From a checkpoint of a small image classifier: widths [96, 192, 384, 768].
Rows from block 5 of a small image classifier, named by matrix and row number. Each number is 500 + 25 x the weight over its row's rms, rounded and kept within 0 to 999. All counts start at 0. Numbers have three digits each.
After each channel's rows are labels from the 100 images, of 14848, where the channel reaches its highest value: "top examples" is what is common among them; "peak on" is the class under the peak. Only what is clearly more common there than usual is listed. The data: close-ups of made-up surfaces with and without defects.
# conv: pointwise conv (model.blocks.5.conv.weight, 192x192x1x1), inputs 0-63

conv.51:494511486504473516502438466511518559534515476484485521523468485531489464503483455492448497514432522524471496492515508491514514498516523506465502478463522512540501527533498482528527494529490480
top examples: wire mesh; bright spot; dent
peak on: bright spot; dent

conv.175:524502528492460508518487504487456491471479544411502525484465523518484494544498508494574533499541499506465456495467518546444481483502503497505536496473512487486445472503499525529515524542518528
top examples: dent; wire mesh
peak on: dent

conv.113:548485503500489503491513496535498501500501487462495458524509550493505500518479480484512523502501498476533479497500493498526515502506478518543506517495518478495483504483519525556499521476517584
top examples: hole; brushed metal
peak on: hole

conv.186:492528492504455489519476519484501475513502474505520495537534464496502443484538522499563485498489518499472468475418462511544509486510482523502433504499482501533524491519518563466504518491516489
top examples: hole
peak on: hole

conv.43:514504504506533541485485551560529480466511500482483493452468503522520512500517470495515488465493527469507514525534500476479511489507499487502474490473545473457501520526518447484497472537449529
top examples: dent; wood
peak on: dent

conv.59:502507477559484509550506474533527475540507528527492501500519499513510522481518494458469483524481515502499509516519500536557487499480501482500480495500521505474501471490505517458511509470521481
top examples: bright spot; circuit traces; leather
peak on: bright spot

conv.24:501516509538498547493523499512506493531485500497459559522460483503516494470522488486454517494504527508502485493549506454484481541446490480533521518505495487506536530509508532523499488567475477
top examples: bright spot; hole; dent
peak on: dent

conv.139:485472500557478475539493514518487526510480531480470530462531524498497532532493486486525513541539508508497502502497519473510520496485500499488497469482494511491543489522490472488504489470479489
top examples: stain; wire mesh; circuit traces
peak on: stain

conv.179:532529530518525477503487511458522487521524465453495575482492531497554462490488493513476449500496524498493469492491517521479462488507459481483491506504513458524506531501473475529440494492500505
top examples: dent; brushed metal
peak on: dent

conv.77:525494503578496557502510459502495468531533501495501508525484553504466519500498484482492515507537474530526522522472535523458517470491487503499502490503533544481501499541478477497482481509487500
top examples: stain; scratch
peak on: stain

conv.174:496526515510484516573488533420502475490434440474553507530468450472536512487549510545515481469496500483509486503489503493483488530517475535506491494505517508497515495515517476504507488530519492
top examples: hole; tiles
peak on: hole

conv.8:505531501451548508469501482462481533492486497485479555468511561500491494509546482500505500463488523494510456468513493482539481549482503518458481529494476483538497525491481494510549550500524504
top examples: hole
peak on: hole

conv.35:515451464549494572452483513546524497486534480506457514503489481519536536493515503525505525505537477474521495491485503506511489483488481466483506490497503502502482500512509491486487448520508438
top examples: stain; circuit traces; wire mesh
peak on: stain

conv.152:518483525482499518538462499484501452495479460465521498522465577527523496491506463489493508539451514484513490480522522492518485491534543520472513518467504522527514505522487458502462497492501530
top examples: bright spot; wire mesh; tiles
peak on: bright spot

conv.50:521460522542489534495425485505521495475480526499540483539490497490511474498500467476514483502502517537506526511508503463497493487472530502493483468501499487457539504549515454508503514505481499
top examples: stain; tiles; circuit traces
peak on: stain

conv.95:552504540485535534499515517486507521487516466471545530438470519530479534482502474479533521466507536449501469517488536522507474504502479504469500506501546471483486534490478469486490498522459482
top examples: dent; wood
peak on: dent

conv.147:486517508546485512497511487513547489493497544496484519520484542469469528480527504476462516564500531532502496496477491526491478482498490498486477552474492448498502479527481474529482537520501504
top examples: bright spot; leather; scratch
peak on: bright spot

conv.116:506484495487492525500459523495467445471532464506484493498515481477517486555499467519524492506502482499468492501562523488470473506526530516467488489540461478462527460491489528522512515549515474
top examples: scratch; leather; circuit traces
peak on: scratch

conv.33:490503515490504492514510485507519502482534486499492460499488469487504480528469523537534536527479525512548478455488537468496509504497481433512560500495545528479557499507519543531511497573473526
top examples: bright spot; circuit traces; leather
peak on: bright spot

conv.30:536479501518534491480529492507531526457471496468479501485513488492535502507521491472549532518485541488466501503548502483508445505505533500503505500531517523480460491529534511480505497544502493
top examples: hole; tiles
peak on: hole

conv.71:501518590497502470512529508546479462507491598526506516481504511564521514478497486466515525534531524493497493496475523484451475505512539491461467486516551467488510545519519488489505480505458504
top examples: crack
peak on: crack

conv.148:491471503500471474451489464493504543486519512501507557505496524506531460526523523511488496540574503513474526477473540501505532510501521506468499435486514475542496479486465472467507488482462510
top examples: smear; wire mesh
peak on: smear

conv.153:483482508575543505538534480535516479471491485489475532487518501533523522476536461452509469508521490496492495483475470557476472502440497519463548544500503460511516467510511464510481471473447495
top examples: stain; crack
peak on: stain

conv.142:509515520502489500485469480490516485533497496483439500477521480530493459500516520508497526519484505498541487561468514521512469509480502487555465513499492514444467507463498486458501472456460480
top examples: dent; brushed metal
peak on: dent

conv.137:469517482558491525510503487529490557484523492487529464496530481513550486506502480465482499530523468480483488495501453483509468471536494547499541505556496467505476511515455540464473504483545522
top examples: hole; tiles
peak on: hole

conv.29:487505547539487509509541492497486483468519513528515511482487509541528547529475495480451467482509461446499480499465497492493482544465473476507514515499518486527506479484497464513510503476525490
top examples: stain; circuit traces
peak on: stain

conv.144:457543517507523529528480495543484457504506500483506490491487518474489501543528505484520535530499489532471501533485493524483566472487509502482487539504540507470489516502492478505497514560483527
top examples: bright spot; circuit traces
peak on: bright spot

conv.150:500447549582500483505473473498479451493505555506490465495486501528534504467512488497493489465500474508529486504489487500521492477482475481496470473519517516484506466513502508479487447454505498
top examples: stain; circuit traces
peak on: stain

conv.141:495488507513507498552489515514483531446508525498526455502515513462499502479521507501473486505460497512502532534455462487519514517478513530490465474542481468494528518502502497507510531514465492
top examples: bright spot; circuit traces
peak on: bright spot

conv.94:482518510503487504533512477536525488516516455496507514502477498519517485464504533519463490500458494523448482543502507519511511493520516563530469511496481498524515525535502482490484514484478502
top examples: bright spot
peak on: bright spot

conv.14:491546521550531512544507478518492515527499477510461523503488490514451523483513510479483479503527511446558529482476498476522505485454510523475481510489497467455503496495511487495499495479525451
top examples: stain; circuit traces
peak on: stain

conv.171:486506515457505490474479494495472481514505493502478472501485491449475491470492481479483532503534503466516511508498508523443463462496540484496507468497486509482488495506482536494488464471466508
top examples: wire mesh; smear
peak on: smear

conv.79:465499466519522491533497490541515494498476523503498464461459514484489505513454519532496512563522481504551482525517481493494538488484511538540506501508510505476513501562548566510440475518459513
top examples: bright spot; circuit traces
peak on: bright spot

conv.121:536475518457561462505500478520504499504486509518506488476508494490497527480507488505501562532464512491476516441473491490488486467494522498524515459463493504527473539512455500506466539532509523
top examples: hole; tiles
peak on: hole

conv.44:494530534514585501495491508503498495500486511503483514442508507523493534479480515502534471548502501458495474499506463474450459475529467460478513523522457483488514507522497497437531522535511498
top examples: crack; dent
peak on: dent

conv.170:488524503530516531462483513475460548490493494479464490527501515500481497478516543527497475541543489461512524505476538510506502509503482522475477506460487509485551481457458514489532503495504500
top examples: bright spot; circuit traces; leather
peak on: bright spot

conv.134:508497511494519499534464496502483477495529490488509510482480545456523460547523445524483469497464501500490506481512523511488477469514500499465455493502506513500489529521514464517458493525515471
top examples: scratch; wire mesh; dent
peak on: dent

conv.85:480478470502438484453493472494492489505498526441507482490461514468504444528496480484498524506504504526464519495500487486455514524492493519510487501514558499593537549578512510511521495496493505
top examples: dent; wood
peak on: dent

conv.189:465495535533473489479528478524467506529526495508477483522490469528478487507459462490529544488485497441547496515513497511497493578482494494494510501510507459489492443494524505534487498472480499
top examples: crack; tiles
peak on: crack

conv.167:540471541530525539472503496502465491482513506563464516537509477483495466474478490491519494497486500485541447484524479484540500515452499505534514545465519511516454461482493478542502496526492474
top examples: stain; wire mesh
peak on: stain

conv.123:438500492478506507477517511489496511547458521483513518506479512482442538648490529490513469511554468512508538480510529490506503492519492483499501457458467517515504488491449475512489495513522503
top examples: smear; wire mesh; tiles
peak on: smear

conv.97:465514513490520475583500468491501488505515474516518486452481490488553474484488469507509487475497491492461497516509553497495497478481486471496498497480509505514511483521537498493480512521477524
top examples: dent; scratch
peak on: dent

conv.23:540491511469480492490472479505508496494482513473477488517458491468518462521490466497537469472483462493519524513528490499468508505465532508505502499478510510488479539575467495530496520552490515
top examples: dent; hole
peak on: dent

conv.182:457499462510505493557477529493541481517511467535529493502457477512541492551487504523470515504471493481487466483515508525518492504484488494502480534525542516498515507520497487519466502511484490
top examples: dent; brushed metal; stone
peak on: dent

conv.60:510520524476512462495493478510492481470497532519515482517470477502503459489506535482458496475491505481505464476496515508468483469519510475475513495447531474461538495532484507489456497530500499
top examples: dent; wood; woven cloth
peak on: dent